Weights of a small image diffusion model.
Training: 16100 steps, batches of 384.
Data: trained on single printed letters, digits and signs in grey, bent and noisy, 31.3 epochs.
Rows from expert 2 of block 3, named by matrix and row number. Rows with one number belong to one neuron. Each number is 500 + 25 x the weight over its row's rms, rounded and kept within 0 to 999. All counts start at 0. Numbers have three digits each. After the name is the row's rms in percent of the matrix's.
# up: expert up (model.blocks.3.mlp.up, 4x192x192), inputs 0-191
# down: expert down (model.blocks.3.mlp.down, 4x192x192, transposed), outputs 0-191
up.153 104:491488495485559477548517478470543481452481519526495497515520514450480514491468517462506530493488565474486514444504509465486499456550498488481498497507543492501490490521518539484523534476478511488542506526538476492513517498498535517497470520485541502481480492515497493549502524493516506518472521502536515500462445499489511499503549468532502475482498445490463461486472468505522488488478485480481440478491533511491499559509478504517513464503476473559522501493532532468481493523507519514500491508460513506531480482505515489462488498498498505519505477505464522464470491547537503460
up.154 114:503481535467534467505525486471517461534541423525550547477487498523531529529516533494486521487504533454534508500534519502488519456517504537493494471479479479518483476526486510475480517493538503491461504492475482514507483495484456504511543526499498483526511490510536520532470492491477452505487526493508520491510499482527543480466494515526503470478500469509570515496487510540491519533537479527469489500456490480545488509494479512511466493500498505524494502506481505514514502528532479459533526498519532538486522489510505478494489499411486474500510497541530501474461521549487489460
up.155 091:514528470538548532524491511524564494480468481496482535490461512459444499497486546490512534521503479493499479485498494467494477514514442523512505458494503517557520514542481522475505505468488462508499544497514538505503489499487461494528511549509465519495530501522504463475469518481464483471508513482518495453525484498453514490462517505518518492527494495441554508484511480497522537493500459501508522495485496519496528492531513486509521494491482524523481476528539556456519523558519522512490526474496471503522491450487478498508445470490505537534516488509469481479497514486524470512
up.156 094:558525465510485501498513493485514480530499514496528547503482490489517528514505512516479478570499512514522481523528547494486479504468527520462467540511467510489505509504463508487497487487515536512511487524472494470488482509524528504490468475535533519482499459486519500476536447507485491524471492476464570495429456519547468452490504524507455556497495504533499518520476549509489523502478500551463497500520527489493474478514479516533484506443531514497504516496522483503503498497534522482509503488526542495437438493507500512486505512472510478510506464522502522461499504492500541523
up.157 100:534466511507512443512507508546489499513530523526510497494452471493487496497493476535475524525522461465544498529494511486502520516496513503507476510470532495503541501496488478538479492503521469475506487537479531501500502497495501466482449485510496546508492540467523532529481517512514536561522502493507478485527546503497512508506507448506515489457535503515510538472455498502491527474490487489500477500477557502508483541497474473483460476490520499555521517443569423470483487489474508496543489491535531540475502484482473520465497454471517514505501534500505539512498472496489496531
up.158 091:502496502509539490528476464533480510463493508525487482486421484497505489494495462491497546480525492473521500466512472493504499498456468516537507482476510477525523474456485513518452496434486492537524506504545516493462487499500491509520525524483492536485506490515473467498500549482494472529506558511495536513507487507485508509474544495487504476511484527531503518493465513545445441461530523457473518537532499522489524480479460464518451507484544488508585522484499490526495479493496533483510482522517536524501490537512504494505528487501506536477556484492481500506525491517489503500
up.159 107:470543497529473541540472467567508489470477528519433452502509502481463474491487521533498485521478498530477511526485451496504490497474472468507498492493527496562513526469521514476497507500454490544504498504506500519513521474499516499492482474523478560503471524487482530502528521512523515509492511454511500532467478508458490504481504530487502535483516515490482523513530520479540489471509533464524493505543501550485501491494520485497531539512519533466514527493487522470477482508466544541473511475461475441513521507479473491524498508503524500507462519434492505498525469511550486493
up.160 115:510532485552496455507524491522508480465524514501532518475465490497470465531480525492532518502535492490498510535484513490504547517503505451463516551425511486511491498527517463470476513504512499495490519483513518513522512497462516496508499489517508506511539478546506538520500518493518497486512468517535528478518513450516482462473523489488533513477508492496502529504558511499557506469499525517483468458484519513540536536549487500475497503495477455484488499480456505512550501463491524497561512529468507495475519525427445474456514508480504506485506506489475487482544506488515475474
up.161 094:529498494489524511517493489497498503503510516468490523536512513503495523476486466443462560482506506469494479504494463523505517510520516495523456500509514498506534470509501494517504503485495484475527513503493497524509504497474469506498500472580508558468515495482495509492526541470526512498468561493477493482483514488525523478535510479492502459505496490460516468521486483490488513513458458512474469510508515507507550545500506524465498502504464473564502520474551502492517484475505481494482475516464493565546576493472454489510502452447508487469547503453457525509512528514481515514
up.162 085:456497536487506519522492484500517494503509490538515482522482495466480461524511587453502532475495504432518478503522520499448493502487528498532477493481515528584513524453498558485437497457502460496485509492469519492507488502514492508527499448548512519490509473503484505508499505500476491509495510465504492503506459513515532481436514542519478488489488475479499497498513521528486523472501491507538482463532491537545492527491544464515486500484497523506477486489465542497519511536464509501523521521528479488492487492528487462480441504507498501528485491471526511483538495526528517510
up.163 080:514479533495500533503450529527470489471471532470476488496475500534469484486499514449516527516484488511496479492492481491496508530487518500508433540488509512540512488514517515519487485498508516502474588502471497522466487516483472525533524510492445525512532532490506527496550498487503500500499498537426517501518480508462473495485498488558521512504505500449494473542523470501491442514466474518509502464543487577515506514498524447480527520477513520492530498435517500477523527505512495504484525489503470476501513518486497500535485541495524534532504500498540479503483504507523477514
up.164 100:483466495522529452495525519507524496488504534524499521506473494439519482471490511524463475555510478487537509532520485523483517488488522493458487511518510553487515508450522443533486498532468525506482495468471489485544526536518494491485435482487506494501546554524492524473493484521514494507511487483506523520493493493463495497495510446489521547511539494522473519468445472522482511502496510531500499512505567491494471508523516496494487535510490483518509533467472473488492481518446529502460518511533513552520464446486517529517528477492499476517502541513515470472487507458469518489
up.165 115:517475507528461492488499492513512481478498504536520519505503528500512473496474456508490508472490497520515523511514470510527505474511480525478483489491515524527552522523532491460510509467454534486448513519525512512491480491460546479482542458511478511518508499496464476510487493496524464545444479519467470510529448438550504509479552507532517464505473551502514502509485523468566499502526503498466518478518499500489510504509544491539469499481502542501491503504495490480479492533479540516545484499505480520524461464459471481537477450488529477480529565483521501523499513509516487480
up.166 086:494472444502502515460448534485469463543510463471541507505524512484486499521508489512513494492511531472512509475485492503498458507530560479493494519518456494501488523534487500480522470503491525512484466523519488497520461497496517508498502464501560525536535460507486524445502479508545506475504499506550479522507514501499484527482483495510490516488507486513485546500466552502501519489546548498501463512496461484489531515500535556508531542489450481474503491524480502502476456534481535525481546550527462451495509498532487498475511511491478477522519506523472485447531503461504530510
up.167 103:515488515487499537483525485480530495514462516482478500508490459489481467519516524519480516551539502461554480475495440517504511535484488514485486535534529472510499471477487552506478483509479513526485503469522490524519489510495531454523472490485534508456511525473527500482537482491534493493525521486503483516497469497528527508436489529497472535494499506514526505522527495529481480502489541489487514490501556535499482477517463478513509532473519475548516517494481514470490486515533500500445521495481491501482429516491488499518499486491535472485549473487535496479459527543425552495
up.168 108:460537512513495463557509461499526490490518490506529516508517493497496471472504488495516475523502504505536515483531506487482518500465489505505539467521515491521512519495539494533456573467512492474478513475477531476515498471499477453486523478518473464494494543506489481526479536448455523504513484501515527507510494494504528486514523503497495505460490522500520461502476489519557493493482464530522523572520502506512477546486461475487468535527514544494479514464524481532497488478461497491548530520531518528542486478476462490503445480502490502469484520459499550513528509532466476536
up.169 099:518482490500493521502538499514473494529501510513550565497468506482485498503489511499493544490521466497503422461495495497485529509554512485523513505504494490494455502530521492493476475500507479452502506492525506498543525546520473454535517496457528500475509474546482506517507502534502519505504449488517500489507511514468513537537546505480468478520544541498549467488489513481488497480494537511529495499505503498549505456511471443519501510525452496471488503532537470474539492484510511516525517536506476545555484528470530487465505441461483526498484497479486491517525522490490465498
down.153 102:495472528484481507465520505512455513475466543508455487512499489490504520502520553511484491468501505478537475505481547552469454482505502510491537496462504468504495505502535507514516509491524485492486497481535451447460524495485520527509480472481482537526501497474501513514500497504484497499474506545477561515461554491533496466496494480520529519522510514541516499530514517457475482509489522536534515524492488497495525507488519443481504439549517521457466471491484465496448513555520477483521488496525529462500525521503540501503450530513491474510499454496532478486471516500471509509
down.154 154:512460531508460538523519496484514510529493459475539495482539488526495519558500480498480501530496527451495531520509488459463486482538541540504484463501508510484550491514449495536515472488527473487448526526481542528480492524484500481486522491459491455541506500524523524504493437473486526501494491498532536462475505470499493529528510453526503488490478480470513492531489523515451519542492517493490499514473524487526469508510520530491491488457502471553514485543507469529492518542528460483510519526505530514506463518522460489513487531515475494470540481529507522522511526517520503504
down.155 070:486480479519487493503484482526459617502516479497505535479504509500526503495576467543543457493514496552544491515483488496457473501506514531497521514500477472488495475476517468513524531518494520514486533539514473503500513480495521490497501493463492486492477491472493531532523524468537517505504494554505517401502554486508506492534473488464515502488521481511532490540515502471501507506511459492485500492507495442492531516505488545480490501514488520486492516460495481468468490470467479491522467491494553474489488496491510511523545498499487475467494518465503499497520481522488489515
down.156 088:488496519502476515494454496421518515504530527507470507489499499516504456492502534463516506469511522528530512484513464518506479506498521489512473520462489479496443509506472508499486468467551497502447483555503488513507513456507517550488495514461509472485485487505503546515483536502496489509531506494520498544521505509467523500498477505503539459468485478522509535454500479513514525483520504463575522499519433519480474541503536522457477482482510535487519498521501501478497474501480479539462468504516511502536475495519493534487536451484470459485516543485468477513526483454506521498
down.157 091:480513531490504486551502503449513483492486518506516480482502500528504504482522516482493517562495515491501443441547518481520481463525477507528487483487489494490456445504481503513483481528504503510483463429473536515533502517496511498507498503489504488477523477486544497485525512492520480485474464492504476507525486561522477558486541486521521528473512523483481490484470482494491500505527483499455479503516521511505515557473507494493487554512470485486535480492507492556478486454490504481563495492494518533522483460428503485549462487509510511529439510499507516487501520505470483528
down.158 082:470501522509507480546473485509513445441486498469495469506507488530503547485539481502526497509481507522482505503567529472502514488489482507538462495508495459488517509504524517432455484537499453514487525456485527505470505497482494517495517521517515514511527496494483510538561494500474483493483474473521481492492470500549522540479532484495508561519476509521492501466470501465519480505504507516474456474544520474493522500471516494515529488530482502538518481484484523468485518504479522438491512519533526498458480466498476523507561464520478506491531476523516531506479509487479538552
down.159 093:551476505494502475504488495512531527490515455507531484488506524484486447504517522487538496484513511475506512521475483497477526527530499515505531483504540490501546489498473504506527461501533488504474501485522522523487489528495529503478528525496493485509510484524503517533443490493515501510553504454546544503453502460519522457514519486482496511484483445510524505535518547488482523484501543492446538542467524462513476491513507517511481495487521475544480488542499502503500508575517463466539476516515530518480527523531501453508487508504475450494523511521449531496453535534519490466
down.160 135:477523496537458563533497479536518498466507530511499508498508522496489486508502488493536511537490511471478499508502538486538510500463516455481471509512534462489471522507499486526466502481538542538529497489502512462472491528502542472453497506489515497561505483545496516483504498515532528482463534533471506480509530516523497556487475475531532525484539495492470508500514477527531480517481520467481491495491482512457538493536491517497464516466474492513506500507480517516529508545490471508525564501482510491471506471531442519493492535547497524490472470530506554508498505483451494550
down.161 097:512504538538533450494529444486491493523559516520546514499491523477525508535525562488480474522521491481483524519513515496511492506469454512501534514515486524492492481499522487531525472501492483517494492446483507524504535492498496508508460498471504462469516498494512454497531505484505473515532489517483501497486534575487463513509525494459524507467506519523474496512505506501474442468505482527544493521484515506547539498494513513485479534498522548499453470500492523496474482485511494539547474523504528508541453514466443496481545482475499484474519544497521502483544520533529519505
down.162 082:500504489512519498502469530510468618521518520506522549523497528470472537473497518475481500496483492452522529494503485458473469474453503483512497452483498475562507474465510512501499497498492527482520473469458502493509511529500518477531458478543493457491494519516526501465504491494445473511516520484504520497498486523508480515504520472504487497514484488519505558527478502494508520455529487489498487501517505477503493491464527495514540512524491500480510438464531503497513484483551487515493479482512487516484507476491508465506527486528474518532519498441535521531509513488560468551
down.163 066:499504469525518508490476447505463579486489497501541506531509499540474456494509463510504507440517490490527478532480501477480472515492488555512498488498488472534523475515498474525530506491512507504483523484498506482525500461491499453495505473503493459487484535518477499493506443509531534503514516494527466480513506468495467483515486475491533498501507457502530488533491502462523503494490437440496526493502505472520473483519533535511555489488503493498489519483475475482458456480454462499522513512491478507510486430494501525467527495502501488477464520496526518512528487461446569507
down.164 103:496491501514432449492476512533517472488482458534511514500496486503549514500466573519483442494508500510464497510514482496472493520527519509464495498477498503530486496496526525465499513492474453493508495515519511480476496518511488502489486501494506524504511484542475519508527573480520499502476471505529460483472548444517483497494521475495494525499515456484510474471477516475484509500491531527530518538504531508524530495498509462515506454492493565484514509466485480479467472523466520507477489453536518527484479498464539566483531474484470528558498473519543506504523502524485517485
down.165 134:495506484548481567532482541499537520502490508494521505498552476506480490468429473525520549522470503482463541491531523446508525481512492494497479466560491497507478543500517501521519461496494496507503493529477469472469512480499507520481504488471461482473537459482489513523546513520479505502501500493505470469500489511525514486468538495486538527523513496524465492518523492464472451518490525536499495506528474527475506507487501511530499488506547500510522503518480470535494495467494490525502495472530478509552499537532451514501525490497539483537537535485547464468491500497444511473
down.166 084:509527533492502515528516504496520535446497537532491499511459515479505508474487456474479476478455511536510486502498504485499535481502455550497480475488551504487498484497523497519476512524520499473447510465455477511495487483471518495498494530542456478486502529511497480516470537523499493522494490504494520513516441509530516507476515505525474501507521476500543426473510456505507471503498479480496505507483533522488475496506514470478486493508501487509446503467439477546523565482506474476509441471484552494502521517467493493513471509465477505498488523468542512553504525468464460481
down.167 093:509478483530507501495475510511512474540593501500538528495508515451500496501510502513494532493509492506509501490521484505505505534493501495475503468471494494511522502504514463492497498487523512469471501496490518515502491488484472506470491556497530442496491541505498521509550458516483510508540503485402457527515526457481475499521552509505508501509528467495497538505531517519484532527500495461553499420504506469506448483480497516505490496495465483501491522493472522523534478511501503472492492529497474480485494495516443527517534523488505448494507494532455461535533507497488446480
down.168 101:563501473499535512516517519512517521509541507513494477496483527512505522538502510536513533491481508475503466516498465490461498538529519495512477503479498510512464493503512532496496478559505466503514463472561454517480518493527537524544477520505499512506482487493513487470462523513504467490517527521501538539515519475501499508457504528551503481475526508481534530513499489509446495518515525458447544431492499532476509425476511516474489509461471469485491516489530473520508515521484461500482459484518505516469465518485489512482508514481504500457494521504502484486461461525551493461
down.169 115:470494495530513506523498476472504448483501466483407455505500468513515460524448499506544460513484520502511526501531516485509509492442515510492516503533516451528509529494489511524524513540495497552485499533461525487484482524501528496484483528511490494523472525482522509471510494470522525506485534491479474486485513472499504525476500503492499553490501469488464513499497502527490451524504535493495503488501511529466476495513521522513486531463501478533523521520444482502492460541511466517486519453465542522488485489544436489520507502503498501490496478519526556502499496514463560547